config.yaml
hidden_act: "silu"
beta2: 0.999
lr_schedule: "cosine"
Rows from block 7, named by matrix and row number. Rows with one number belong to one channel. Each number is 128 + 24 x the weight over its row's rms, rounded and kept within 0 to 255. All counts start at 0. Numbers have three digits each. After the name is the row's rms in percent of the matrix's.
# convs0: first 3x3 conv (model.blocks.7.convs.0.weight, 192x192x3x3), inputs 168-173, a 3x3 kernel for each
# convs1: second 3x3 conv (model.blocks.7.convs.1.weight, 192x192x3x3, transposed), outputs 168-173, a 3x3 kernel for each
convs0.46 076:128161112084091117096112125112128125080125124100133127073112137060072137064106132158124104135122106122142120130114105098102103108122111110146131096118133110144135
convs1.46 067:155092090142121111164146147135132159136135158136151148136116134130131132181140156123142105093107124100104133126151125112109102147118126128125098127132117125127131
convs0.47 137:149134115162123114150106155117118121120125115122136150119102140083100141094155139134141113123103071136102117138107139132137143133138132153079106125079121107086136
convs1.47 127:134107106120132132121135139110125132126128132117135128159166103140146122134128114123140134136147134097126132099130141097107110105108134148144131156151145141153153
convs0.48 124:131115122135128136142143125138119114136136142121126126136161134114132144131138121109135142120125115114112122176168139184169145147167145134142130141157146119131117
convs1.48 128:101085060098113097102121122140138116139140118126129123093054098090069067109075073134141123115134134101112133090089090090097108092080107126132124124136138122124132
convs0.49 104:101125123113114105104109111119117110083083100098103115134140091155081087088075121119105144127142138132134131121107121133108130112122120153128154099120122143142119
convs1.49 104:121133125108163151103141143140146135134165159129159145174194184170158163115107140117115112132121129120141125128108130101105120085092123117130139111136135126146138
convs0.50 118:114123145128148133126123116116110096141099095112092101086109119143088140150107115082087138098129151139112121129156137151151130137165146122115156139157179119141134
convs1.50 116:117106098111135126079146122138144135135149129130154140165132144151144120121118128112112116101094093096106106085065086092075110097077096125132123127136123102120135
convs0.51 109:124152138122155117116131125117110128097115122098112123135097098104067074082067056115115098102099092091094110130090110084093099099093106119132136130155157140142130
convs1.51 119:106113106126116097124106107127152142135160131127134118160148149181177131155140142162172162178220193159199177121137121113152133099136154123118116121122113131130114
convs0.52 140:113111136121131161129146159131131112140111104129117122125111115096096082096124128146141144145157137118123141135120146136131130128103099123129153110154150117153133
convs1.52 144:093093102097103097092082085128126118122128108112113107159151141114141127098111114145136124129131138132146144099111119098110124095094117110110115126116113134117116
convs0.53 090:121144153120152114107099090129122103123109079120109096140112062157095041132073067121116082103103083122095107127115142133112105122096072132126166142111142139084125
convs1.53 088:093101129119129122113144125161157144172153131154143126164110125156119116124127114177153131181168131152160135142134119110136130115122131107106114128126114149138125
convs0.54 127:098159141123104104118088091100100123101100126110116130098087092078082079110114109132125099134129109113104136110136150097127121106125127133153134097080087084134148
convs1.54 141:116095098128134131148134114139143138135144141142135137134141156162171164161161144146143119146154133138125128127127125132124126124114110141146133140151135151149140
convs0.55 102:125134117107114137111123138134136117133142124115136100125131107139155126113108084110114112127131116113110118148114112139137123140136099143115130160111094164133109
convs1.55 097:109099104125107111121124126133130116128126106120124117137126124078089110112089109163161171166151154157155158128138140132130143161137142114125149121122131128125128
convs0.56 123:119131119136105097144150142118110133108095115119122128167133096128086082124133103124141136116126120121114129092111128114108103112112094137113100095103130107124146
convs1.56 145:113115101132128118119100113134145127136133122114121131133126110154147107135136132133134122139141129125140134132128135105107122089098115132126120149148142139140145
convs0.57 126:106137103125094076139115103132143131129138125119117118136113115123088098100094086128146149128126120103126115158151126116094106128098137139136117109090115139103118
convs1.57 129:134102111148115099119121093128122139140126127123113122152177137176213150153171181154140135160178164164176156129113116134109116119123143126127118127139120131146130
convs0.58 114:090109108098092125093083075115117121121158149110114123124139122124124103125119090149157152130142142121133127156130124084079117106101086115119124100094096142150119
convs1.58 120:149165165144150147132151142129151141134143128113124125052068088069094087112103102141142134125144137117126129141151136148152148123154159129141140140146127137140128
convs0.59 127:114099087096104116081097113135139153117124131117120121136152150155165168148157143129118133164140152150153143112068099097090092157110072110085084103102115137115142
convs1.59 142:095100099103087081115119137110122113113117105114116120086094097067070065090068094155156157145152139149157143153167169172183164163162160134140144140153150138149148
convs0.60 078:119124134127138109117170113105121113126121086114145106115105140125090095117091111134117058118140068101116115094094095120090072149123083131101098138130090118092088
convs1.60 069:119149121107118151126099101145148117144146127148140122158120150121089099134089108141147107170166135170149120099128145147153129167119096134129124134153147124126132
convs0.61 031:112114126128112131112120117130132126140124117132126120081102102087093112096097096140126120125101112131120128107101076115095098102105115129112126119089105139114126
convs1.61 031:155171186169165180164170152144143146149127147140131131103108172138102121156127111044060064063073065074074080123133134122126120110110101132132122116124129144140144
convs0.62 114:130123112121143131123152125119117106117134126115142147144116111112133142142166156122132099136160133092113096158155094135124082117137137154139097128159163126105119
convs1.62 104:103077099093110132069111130142136135145150122127144133092122134151112098135087072144136105109127114125114108147133128124118130097097147129133128132136130123130135
convs0.63 115:095101104124104100121118100113113129130133141132117134122116123110127073139101073133132141142142139109121142106107118110096113109096101138121115116077090102121150
convs1.63 119:139121114143129134125126126113115119114113112120108104102090126134128113137111110151135127129139124115143143143125140154155151154136131160164136171158134159143137
convs0.64 127:103105122139108102136142080119130134138137145133138128140138092145160132119144171143133128137131151112132146129105111146108088160157109118069110157107085143126080
convs1.64 137:114129118111114109135119113127144106122141115128131116141117106138117082146132109127136125131141133120132141119133148161169140157129116141135136155147145161143146
convs0.65 086:118095151092091133107103111081095132104106136129120126155143145136113118113091104116124138120116123131133139104082124120111116136114100110091081101090097091110111
convs1.65 085:094088102138134123166146157139141145134142153156166180123107103066057067108091094121128111125134124122133127099106124090101116131130130124126126118127126137138134
convs0.66 103:121129093107139104126136114104129106132142127130146134154181160143194154097126120133150148139159167116127140159130117150130114127106093149123104129097083132092084
convs1.66 104:107101086129129108122132118111122115123129108125132109099065074106053054141067053119143157087130145105121138115114119143138132159146144140141131151148148147141146
convs0.67 104:109106109126109103129135126115139137134137152126128132130186165121127114126099110116137158127123118108106096151139105142079106129103112146151076155179109147165117
convs1.67 103:101086096105118119109116121111128135110125130116136120128121144112119149114101113127163165149165171162162163143123118176158142165181158132138136131143139136139143
convs0.68 105:147171150137161165118158154118137119106105122108131125134132128155124080101098087103107092084098096090104110112135124094120120095091083143132129142155142146173145
convs1.68 123:067086080079093095102110108138153156135154147117137127148125115150124087146134104194189172204221196167184164122143143118139130104113133115126121126136131123142132
convs0.69 030:115119125107116151131119118120126119127119129126120104085090096076115138096112082139123128143112115127122161093110106111114128121100102100116138107125128114092105
convs1.69 033:134149166183168152175145145129126139128144137134132121128087120124139083120137119062076091066085101072082095087116132123115113156130111116150135147166141152135122
convs0.70 130:120120100085106104108121098126140127134150127121159128177146089128142123138110147145135120150146131119136127144096095135109070153141077179120123158160106143139095
convs1.70 128:073110113096111134098100127118143123126141120126138142133085107126103085138117091158165149154159155167166134142154149151151129134132139113126125120125133119122132
convs0.71 129:125107099116093081123112107126116110115105105114123136128107109118104112119114119152162150141136135132123129135106100106095090084091107126104108117099118149133121
convs1.71 137:117104108101091098107099107139142141136137129129141130160150151167191172154169154171174141175190158176194166139155135169183155152151148111111126105107123115108119
convs0.72 098:130138127119109107082101125112119113110100101096107103105121151126136091083062057116125110123121093103096099116107130113150122122124101146121113112115115121137129
convs1.72 095:134136138150165138133106107165175157156164132135131123157110109107120068126112089176178153207197166161145151119126119128127119151136130124141139138146138147140136
convs0.73 083:092125102055106136086053096108120117123138129131115120102121126070154123085120106148126115153133120119130147142099123142101121119092100119134155081051146073030072
convs1.73 074:128143133125111146141137162124142134119146134130149138156142126143126088140098061118123126130112113135104109105110098128125119135123134135145141143148149150142147
convs0.74 029:126115114129103104119143136128119092132122094121132119089070098095110130107148161101133120102114116127113132099100082114112082117143128153109103147129088143108112
convs1.74 033:141174167135171182153130146121123127136140136130124121071077110141086080183142106074070078087098086077087086105134121117140130112087108130135139135156151127121136
convs0.75 107:120139136156122109133125129127124120101106121122144128124113141101134150139153124116121124106136134106125117134113105140126135148122115138137127148124120102101132
convs1.75 100:122109093110109107137132132124135140127137144137142144162114093166105096174091104143156156136155149116115135087095110117121109145145131128129128132137139129135141
convs0.76 101:131113103112126102137149130141131122130137137123140142125145157113113130134142114119135123113132141121116126191187133171163143146157159114145130145159127122112100
convs1.76 097:081082090094103127106123144125128128129141123125134140110095134136104070140109074139139109117151143066089125129136128068099114076056096125131118127145147110128136
convs0.77 130:121081073129138105131155114116094079116107107121129118138127125062093101070095137131135140140143146142148139128118118137119105149136111114095081137137115135111112
convs1.77 139:108119109136145133146148149155158139163159146156164160153149141148136131129115111140127139113130140126134129118132127117120119105107110132136142137142146136141142
convs0.78 028:116112104121130139133119118123132121122125125126119115096102090076142118073099116129144131123102123135120140103099078112122088119117111122135139121099108147119101
convs1.78 029:138147179160173150154145138131131147129137120122133110087074082148128105126089077048070065087093077080074083110109112133163145131106121123141150137149147153138139
convs0.79 045:123136137114117138118144118117123103129126101129137116112097142126090112150134115103122140119131153129106119130109118126141130153140109120114139143106104131126074
convs1.79 050:084157117115171127152125118098136109117142115117124111118080044079154102089142137125121121118146107072135098068100124091106115149140137121120127152130138142115125
convs0.80 113:114145126126138150136146128129121115144116118143128116103114123127167146131136118109108113102114146113083132146148135177165136201157099136106121138152144139127109
convs1.80 106:069082094081075106098085133121133116116118121115108125147083105120062127077028078136159141106144170082133121097086106093072109127102110104110124128130133127116127
convs0.81 111:120139145159165140137119122121129134121125130107108124146126107135120097129118095124105121091100114102103133148112092102120097113096087127129172141150167131139138
convs1.81 120:099120108119119105119093116111144152119142132102108112128104113145141115161148114172189179184227191168211173112138117127158134099133152127123123121121127120115121
convs0.82 092:107129151128141138120100083127133131133139120141140123115147148134125057118040061115122117117135133094130133112125109148151125118131105129112134116090117119072079
convs1.82 078:109117111139104086139115110122114121117110109129148131182177111147127130136108085123159128125127132125149122073091115127118112108075093124128119145131131163144139
convs0.83 031:121110129126126139136129117126108122135120114123121109087089111064110120053082107128123125134131103112123141095098079143129094101102124125117113130129091112090119
convs1.83 036:125154167127132181153129134132138141132133139136140125137070108167125085154138090061075081086090091083100113094105109119105120150137122126128135122144170133131142
convs0.84 105:135119114118109118120112095128130124121137133123128113152113128153112112134137116135138128114116118128111115128114130085102092073068028110123115132143144153159120
convs1.84 107:121123116131126089120121103126138124134137115120120107093080096074083071108096082179186169156193181163195166149187170155181168118133144131122110129121105123121115
convs0.85 111:122126155129109123133077095130113115118115121128125137136105137139135094137160121138126099122107109121131124144139116134109069139113087094101147110124137130093129
convs1.85 111:128112121138134137144139151135141138138147139142155145137123134127104130139078100187168140178180152153140135132149132147167128160147121140146138150160145143144136
convs0.86 140:140150150145161147167174160115130140120123129138126136098092119098121109105116090139117110079081080093103123133126145133133147160161134135115123122133171134149173
convs1.86 155:082081076101101101120098090095107100098100099104102091159144142187168169169149146160174167156182170141162151107100105101092096102100120132131116139137129133133129
convs0.87 113:114126140087076100108098109123124115105088098133103085117130132102094113082107103110103102137114101131144126126117137134129143152130106122126131119096086149118098
convs1.87 120:132106107180168128146135129158160149157170154135150143151153166101116136133102111166168158181189166143165167106114127109127142139130117119125136134133135131133136
convs0.88 105:143146144108088111076093111130132120112091092104093076113131127136130109115117117108109105120110098137136125112117146149135127141107092134142148122117109123111102
convs1.88 109:120120116157160139135137129168169161168168150128138131147140148082094099122115115160159151175174149151150145090103119097105122128128128119120132129133137137134133
convs0.89 027:113109114117109142129115106123123111124129119123129110113119117117172123087098114123143137113115119126114132103101078113117076109112119125122135123100097136115090
convs1.89 032:127132153141163155154145137125125122117128117114131115083072051149138080106097041072082080112100095095084088116109112137144151130131133124134139130137148150139138
convs0.90 103:130131088112135108095121145138136118137156127119135129155129143106124128117151131135139142153132113166130111139133087149087056103078092141137068107100109123130123
convs1.90 106:110108097113135139115126111133152135126143127128132124096092085074051101109099120148169172145161159147156139150171126161149142129146137125117128131133129131137133
convs0.91 029:126116107120117130125123115114129111120137111122127115121109101107138127072069120121125128109115121132122138101103078104127080090109096118142118136120092127115105
convs1.91 031:139155156158173164157133133128122130125130127126129114052085087168099087136100071055067071100091091090091092100118127144155139124112123126137131137148150130139137
convs0.92 100:113138125126125087116094099128126133125122131134125131157140135105101120079115101111126130142142140128119116110102113096091079078078063122124127088111139114124122
convs1.92 086:123117098120119114099111114116116110104107106102112120137140104141118085121113095093123135139161156146162147127122117108106119108133146140121111127119111118123121
convs0.93 024:119129130120112125129147110104088102111093118129116108089115126078106139103120113144137130128128136129122140111114102112120121113114126103102119102076068118109108
convs1.93 029:133147163156153168163151154118127127124136132126127126136073077138126110132125097076090087097101112094094101105100124134123131144145131131133141129140155150147138
convs0.94 094:116077092092092074074085132120124118112122112101110128088074136077100151096134140136149135141152117138134111107121120120115108115112115123128119096072085114067121
convs1.94 091:091152142116167152176162138141151161137146158140153159139140141144130108156095101168141137121141141117130130112112131129114119135118113118140151131140149131141145
convs0.95 111:119119123119151130133122118120120115127117102125123117149104127129157133091101104130141107097118111123119131124108112128131113135151123147101134112078122086073105
convs1.95 110:117105079122126134140115134104124116111128126112124121153132106168131080172107085137162155144162145120143150089099115124123129127128143144153131159159144151132143
convs0.96 137:112082121098101134146145149119112118134134135125121142133149131133125124122116099126153157133155136092124113147142124159158158153166160143138119125135123135144121
convs1.96 145:092078083103110116098118120133131120136140139137145136130140141070071084080088082121142140140174163149171152058056082104122138126142155123131131124126130128135144
convs0.97 116:134121131107096126072098128105105125101095133096103136137139112135097073128106108107080126093079121095088090123118110110091110097095094134132109160163115151170125
convs1.97 115:105152131116156134151131129121153150149163155142153153148126126138102121103118127166177150183212174161187164111126120136148150164185157118142130120144144133148141
convs0.98 090:156113087158121091111115111131129116145147130127141129111116143089152149107170138146140116134118114130116136128132107131101085140092089147121108137112122134114104
convs1.98 090:080094105103128135133123120118136128118140137136141139117098082078056087158101099168169152139156146130142143101122126134138129157151126112115125132131133130128135
convs0.99 102:141143146152137124115112117130121122094108127114114119136099132129118113139145125089091070074096090103104089147124118136113118121108102130137127142141143116125127
convs1.99 103:116096083128111104150119113142165176135153162137153146127103088124091067161101072196207179180210178138149144095118123118132121145132117121121119126126123120118127
convs0.100 105:122118105120097121158110112141127104117128110116130114115080089079058087093089122116134123154146125145119122162148124129123133139123127114108144121116125151107106
convs1.100 113:106130131107150159113162161134147138136154153133153153131166152151184168154152127134145157126158184148152168131136113126138109129112102131132127126134129124141137
convs0.101 097:121113142149123133176146121118119114129119122147139117099107110107152120146129072152126129136106122115107094133126107134136137136118117144125111115139121113096119
convs1.101 086:105127146120103139146084105107118122112126145125113115162108154130088039171132061115145127115150163114111112084103124114107116151113087130136134163150140154122138
convs0.102 129:127126140086107094085118120120130134101094095108100111156140126101120095109094075112121153103107128119125129090086144116132136121141136159123119102080080089071097
convs1.102 135:123136134124126124127151134144156150144146128144147132142104108132130106135142144116125120115135131107129139104117134086100104114117117138152141154159154148141148
convs0.103 102:119096102138148131100122109130116111128139141124128131109093105053092119154142127131132132147140128132123113119142134128108083138122111127109110130147158140141131
convs1.103 089:101108091108145132103132097102107096122112092122121105106125123104131098122139116148144150114084102133132133127129142130138160118119119122114101124112115104116127
convs0.104 129:094110141142102115134126086136113125116128137139136131125102111131097080111142118137136111150160138122139140103101124123100096134125083097095152124102122157118113
convs1.104 142:106116140125123111136122105143152138147150142135148137148123129122121134152152128160146129159163142135136144142148149148178170140139136109120122125124121147135137
convs0.105 157:178164146168154151159145142143132134127129153142128149154139116173156139147145120148144124139152142132151150180164134144132137121121103131149150136160155141153145
convs1.105 182:094092109090082103125112120126136148114128146130134146129099085120098074131115105144146133133138124125133120129135133099110115102099107119117122116117124119121127
convs0.106 028:115109139120112128132135118107103100115103100118121123100133130050077133087123127134148101120139133129111121101117099094110098108116122128078111122107104135129115
convs1.106 034:142149169144148185147141148125134145138143154134142134130104125165142121171157131075059061094085098085087082124114111126139110115150142135134132141148144144138138
convs0.107 115:149120127135083122123100104131126125134115142122108121142130118121109088127115089133138116128135111124131125148113134135118124156111115143088093127104112120100137
convs1.107 112:130104106141129116141141112147150138166147131137140125162134091139092053133088063154161149134151133124126125109116112094106105110112105146144131133133140144136138
convs0.108 102:115133145122140116134156147108115128117111116125130135139090096118082054117136082097106149111092113101108145122138158129143144140136138160138128135116129139121119
convs1.108 096:079074112129092122134108148098120126122120117103109121177153146182146105152141171170179159148184168139179149112110119086100111066079116124121125141141123129144122
convs0.109 112:107114120109114123099119120123124127131129136130127126121109122135126100134112091133088104111102122091106114129106117129108118144136129151113118115088117091082115
convs1.109 121:136134116136124130148140135106112110102105098103108097105112122125125128141109096149162173137164181119167191106111134122138148122136155146151138152156140143146141
convs0.110 101:059069108062081067147115136094115124123124135131133132122115123107119109125115107133149132127103116109115117130130129129158127166130119038048105104084067147104099
convs1.110 100:104112137124155148169154170122134129120146138142153148130118133100074090123105099137142127142154158117128147102112134115133146152148124131135140147158157158174160
convs0.111 106:123125128106098098119102116131117132138114139140123137097127115088102076093113091126079119131088095129116100139132116125127103115110096100095105131119112112133122
convs1.111 112:154145151111123139109094111152145144150142140143133128104105129110123124118157122152168159189197169169186157119120123136149133170132108124132137123113139118096129
convs0.112 037:104097128107109140144149126117099116116110125131117106103126106079127133154131108157124136112076113104096134146115066105117097144135111108114138123124115151136105
convs1.112 041:107143177137138138142150152127125140142143151140135122139110157105107092110156125097098087103107117096093089115131127146128120125120117123150150130145141130114123
convs0.113 031:126110117108105133126116107130138119119129118111122114154127129068077094109117149118152121104163138121116118092100081098115085120100093121140123122127107161138100
convs1.113 037:127123132147154142136127140134132125124128118118123113083086073132125117112096100082087099105118112101099089120121131155152163118111132123139133126122126136139139
convs0.114 104:117093117116123139065096120109113126141135138118111104095077068145130124072099110128125121099097119142135132120111113149129131146172142172137124153149166119108115
convs1.114 082:136094069146124116149162142137139124120135130142149138138140126145123075084094120134135127142154138115114120093082123110096117125095106115099127121106111120121124
convs0.115 101:081084095097102102159139130132155118138154142122142142108093121096093091130130150122139134117117129100126130146105130136135118186167117060086076116105101156130078
convs1.115 102:117104117124127120156183164127138129117136135139150146131112114083064099132098123134148141119165158088153147104120130130122108150133131133138153143147146155167154
convs0.116 082:085141147067092117079105116075119132069115132111135130107103134108100102098138126180129102173131110128132123139117122100091111099116125073110141092115105115105121
convs1.116 079:121100118123123128159127147139145174134140176141164179122080130144145125138152115137136115120111097110094084124116105119102104130117116127127112124127113140140122
convs0.117 117:142121110132132118125149120142111123134117125131129113150101101117096116109120109131124118147167132143155166160132131146146106137156091153143125152171140140141111
convs1.117 112:090111095106113117121105123124151132127135116136120124126119110128095095120087101156151149134128139121131135121128116116090095126090133131116113127118119126120124
convs0.118 060:105125098114143064117133116120134119123137108121126111109112041147141000129128061128090157142085104147140124100108118114107120114122145140151134141150138120103132
convs1.118 051:127102147134109150126152153144143126123145124131140117150113133175124131122126145093103079122125088110119085124086142107064134084127112130124111128130113117128121
convs0.119 100:122141093154151136139118144124154126137145153133135146105099127128134124124137139085111129077143125091141105148165151137144130145136139156146109142137117139116099
convs1.119 088:081078099092077090095118090124142138129118115121129124089090136113131154098090082151169146130181141102153152142098108111088123095097134117124121130127121110120123
convs0.120 025:117119128111129135090117138100102123114109130116109113099099121113122109096117084134131142128110120128127127111111131105110138117116112108112110114110102104102110
convs1.120 029:143131135140131128150146144126125149113130139128134136147138095115141103079102093078097092104110106085088096107116120130131158127132135136138107150146113145146139
convs0.121 129:143116102121122122117125120139123138143109127137113106145117126111109095101125104125116130129113132129120119115094120111120109128124084103090165089089148085104162
convs1.121 129:134109079117097060104089111134142104140121093135109103102097112111125086131151133136139144139151146149155140149160159179190169158175157158143137155151154144152151
convs0.122 113:117158178143175140117126116132129119109127126124136128089104130123149147157143127070081094099154153113129115122152115116142121124134128122105139141140135112133113
convs1.122 096:101079085120074075103131128135136144126142127131148138142097097096089067142100068148142134147175144133164150146151130131163125092106102133126133128119116108111106
convs0.123 096:115105112108113108093113106108115127120128142117112120101125112155157101132116068126077083101091091085089091116104095129104102145123114131122097124111104111113124
convs1.123 093:098125115106112124133125117139146121141141123129130126132136162096121138103107113144161151181191153171175155125119125139122120136128120126134145134140148127143144
convs0.124 091:100070090083092100135154130114102114120126133134136127130119130097104116154139113114123143122139147109098132160155129156146147162155138168155127122098083146127111
convs1.124 088:103089095111123114165146134126119104135156140130138138124110139094045073134078061153160136147173170085120138136133117097093106077065092133134128137140143141142151
convs0.125 104:102077112131105114147111132119113127123096126137116134123083086104067064117125109157158139154156123111101110116121140102107104102111107109133161109125138131139136
convs1.125 098:116130114139109096111082091120146137136125122123113123159142121179189149148150158152137108129133114108129115136110109108101103095090109135121116128118124116108112
convs0.126 032:132132117107121111112151126118120117102102108136111124115124129094052108109091141156151138112113156149115130106112113106116123138131108124135121116113114123124119
convs1.126 036:128121152154134142168172154127131135144151154131143139130178153122108147153099129072092073075106110069082074122110122119104111117116123132123120124129130149146123
convs0.127 130:149121112124109101105101108142135132135136123103111124136080115132105122153144140142123128150109126156120127095098122099120108111100087134123126144129128155150121
convs1.127 133:105093116113104102111108114125138133125127124119124120087101087096091075135090084174189179168202166178200165163176163153183174125155148133121142120120126111114119
convs0.128 114:123150134161179124151177147128106137144121136132143134130089097126119092139120117129161137110136137110130123123081110134080059135121055122112123132124152144137150
convs1.128 122:104107093094095086069068101116141128109128114101120117103064110135103111144140147152156116141150127148149116145148134136149139110132141139136129137139119115121111
convs0.129 130:129144138130149146139151151110133122111142131120144131118099117096110099141140113154151143131135130127113120147138133176159127142150148144115112153138114146145134
convs1.129 138:060037041093078084097087099104106098110112096092103104145151165125108129135104109136143146125144158129133160117090081130100102136142156131131121132133126149150132
convs0.130 033:123127116119141138121121139127126120124113132120109136114105106098093098089153125122140157129112127133133105103098118123106103135121084118121154118108130131119106
convs1.130 041:119115148176137111119154147109112141132132130110133141166171094083107145094076148099083094090110116082103092131118118145146139102115128135121129150122112144144130
convs0.131 036:143138128149139138145136136127107110132105116135125114119098127064112160083162105099139110128121112119115130110123112119112071110124102149102138142112102139101097
convs1.131 042:111163153143133157122151155117141138136140132139128149159170131118109141149073143105086091102113109069102090122131133127153111077138134135129135144139159129139163
convs0.132 134:132115102096134087096119091131133122128158126117131095147120125153150117146110138142127124138122144127142147119106085134079068099068056151120089135101102137097075
convs1.132 135:115108111101104129112108104122119100116124109118134124114107083097084092114139110138160153152160137149160149171189177172167171158142142124123125138136137136140143
convs0.133 085:131132147128117140125105113116143135127142127126151134128144126146117034137062047064099121110125135107138163120087105110112116096121100108120115120099124123111092
convs1.133 073:120116135127073097121089118125122146116107124127129133159138135126097112113114107164154128126132144108156143100144152131129139107105127127138117131117106147122121
convs0.134 036:119120122107115135115114149119108113128117125122114127120081107133140119087143114144138147120114129129118110093092120094086092136136104122110136140114130137100105
convs1.134 039:146144164150142143141150157133121148139138144130136139150145062093158159079086129101075073099104101060074071137133114129153161097105110131134147143136135127138137
convs0.135 096:084083072150129094129153146112114124145141143130131134097117119161098066093097076126127124103082086125131108101082091146137139159151121169135127171145123133133132
convs1.135 085:105124110085120137101079089120112100110128111115138121152140160127118124125125068143132127155179157112153164090103107140113065141129111117108124117116120116110118
convs0.136 086:129127125116113111099105089121118101135135126132124126126119137110085071098095078127127130122126102103109091135123135152124111151105090129127132109089077112089081
convs1.136 094:134128115124123123142126115150148132148136119136141126128117128119083085157108086181199163172189156144150143116119118105111134137127132141140132131128129138126133
convs0.137 045:094096132113108134149136112113115113121136126131143115146110148038017115154128125073079125104120124104102117157123125129115129140128117112096102169115088134121095
convs1.137 047:122110114148129129106099116125130139129145136120148136158145109112108119154113069125129126123136153131150124128125104125113124126145167126126145133126162121109105
convs0.138 094:098134154094105122105095116125147138104114133126126136125106124107058031097085100126113115126125110128130128120112131139108111145126116104110088094090081106113110
convs1.138 091:095102122117130125146151143138145152127141148140161163149142154112114113138129112138148134137152138137148130098114118091105109140145150118125128113124124146136119
convs0.139 031:122110145099103119121114114105085107102109115121119117088103148055096120142156118147157111112115127129116136095095086094100106144143121098079112103114109145109099
convs1.139 040:135138152133153166164137150121124125121144159130145147101097093150134113136145122107098083098086110072071086109115124109122119135144129135136135136144125164146132
convs0.140 034:118125114098131127109130113115119114115122116119118113094117132149139124052038118129110131105091140107141159105114120110121121116131121107132114118121100099118081
convs1.140 039:131127127120124123143157125134139134116133132120138133106105115142142145084099093085112097099134119116118112113108123116124145116122131109120106127141130151157134
convs0.141 114:122112132079095114060096101116104104116109123108120127136154134130149133132131141106106143081094130110100114130106135134132126152160145102083102074080086112065090
convs1.141 125:124140154118145156162156169117130132128125131134135137095096088119109070134114105150162154144168163127142148104118138120112131142128131145162160156173167154156153
convs0.142 127:123140138144152159163167143121133137133140131133135121116106055081089108106122120137137134115103099066073088140147153150142139126118116126106128131124136127148153
convs1.142 133:076054064082094107102110111105124115125133117118114111142144137156160134140142134189197177181199180144169168112104093100109124115132138123118117125123120124123116
convs0.143 105:130117094135123108100107110126130105130126118106109120129105127102125116134140128144124124134136144109105122152119113121097095119092102149116120119100129113091124
convs1.143 121:129153117148144125128137121133162150137164136132138123131126098131122142140128124154158166135162161131145146104142155141168147130136134147144131151140133143133136
convs0.144 086:120115105144125126144156121126138138130139147121143152090066071104028054090071069115142122118145135121136129106122128114116157128139149149137136135139138137163137
convs1.144 077:140090088127109100132118109134121137132126126138130123146131126199166133175123102117139131085120122093110138127102110138110122136102115138136117131137128118124131
convs0.145 098:102111118094126151138145132123124125127140144122136128131105113111096114122144112125127110105114089110093119144123135172180174166156131146139128158136095113120119
convs1.145 091:090065092084109115129126131121123126132142131125142140144152176065073140121080072147156149148185185117142164099090090100101087128138140126129130125132144136134133
convs0.146 112:091122136099137125063070079120131128112134123099101130140145148128098084125066078127128123122126110111131153094103097130143137088091085110132135099114106107095108
convs1.146 100:128146122148133123158133124130150149119131124133146130158160145150124091131130110131134143118130151135159157099110129131135131120115111139142135138125130148139137
convs0.147 119:121138137113116125137117153125124108112103107107081139112144138121091057085091135111116149144153136131120111106134184113141143132114100147128143089136147102174158
convs1.147 100:109114127119153119136137113124133144121130110127119108159139099113118088096113115123138123085108122091116132087106139103095116119124145136150135141147139155149138
convs0.148 115:148125128102100139123126108147143121142132121144144129141139126129117114140094092124093078144181103110173133122095107170182160178153145166124149113140144147118099
convs1.148 109:079107093112108095111098093114114110128119098121130110154136135130102136099095114098169142119173141138168141088083087112115115088096124129132137150139134162145134
convs0.149 105:122108129123131118113111113108102095128129129124115130122120120126129098122116114095109124121147142130130120102092098123106090134126113139127126145135116133108107
convs1.149 113:125143135143168148152152152134145143135148141135149150098106110087091087115118102122137136127136146134165163111123130115139132116111107124127130129127128138136126
convs0.150 106:118116139136149120128124089131125128132143142131118124102081078131152143145147122113099111145148131100121128122115116120117106124090072115102105130138141141140134
convs1.150 093:095095057103124116098123118107114098119120101117112109072113113090140088097093070159159164130137132142152150129136147102117152110097119141128106132125120118123132
convs0.151 120:107101108088131112122121120124129130115146144125116135115086098110107084157146131129165159099095121117094095139147140109114120138097119133130113163179145112147159
convs1.151 107:122104103118108098112131144119119130134138130129141145162159170122136160114115096172180166159182163142152152132128112161165126168176154125128130141149142125139134
convs0.152 036:102146116121161133122116117113133107130124126115109138131131098121123126069112128107147147127119137169121094103114103122129085101096093127147129104121147135117103
convs1.152 040:121126149153147131126146138122131147126133119125141129120169086071082122110077104064058076065101111075091079126109110115132158120121138128129134149139134139137139
convs0.153 128:122138116084124114090125131138136129117119118107124121127125140089092085112095100080129142102123133133136134164177162116132129094108114131120094108097115130147145
convs1.153 118:111110102108124127118147135140142145144155154149158161139135153156140143135144159123137142131157149156158137096102095099110102124163159123117115115121114131140127
convs0.154 036:120125123116114123106117130125122122126116118126115126095114102101093102088115141148117127144112135154137129094102101086086097105103100125120124111115132124110131
convs1.154 037:155162186153164167145162135140129153135140144126138137129119138111142163138145154040037052056059072069056058137130121112119118104123108132136127126125123137149142
convs0.155 123:120153159157171175137157164132135146141148137121125143110111117134143120113105061115136125110103110117123133123130118101097104108091101107101126126124161120145166
convs1.155 127:066044038052040075076093116112110091091110101113108111121128139124143128130126099148172154170191152156164152142151136145149139129136148130124111133133119120118123
convs0.156 104:153142182140124143121102123114110139090088140106097142131114142104106122113144124124137101147126086134154097129123113135124100103107116115091146106098119098109122
convs1.156 094:104067102123093121140128173120145169122145151134156167151138070152129058177092082130154114127132105091106109118102115095095099111146150125106115129122138140137141
convs0.157 038:118102133112132139089117117119116121133125133122102113093085125114086108104099101125109128130082113163144137089089094081083112091076092117108120139107091125123141
convs1.157 039:164155163161149159144140147154133139130126132139140137157126075147183149108117128052065082080079064097090082131123133148136107119129109134137130128123123139135134
convs0.158 124:129143120136145143136147134125142133128123139138128130141112082134131070075105060118152153114144144127119120126126106116095085109111109135113140115103147106102144
convs1.158 126:097104079085072100102088118120145140106114115110106113131130116128131119116136144126125120107121123108135124135125127138126132124132167143134112138135120124125125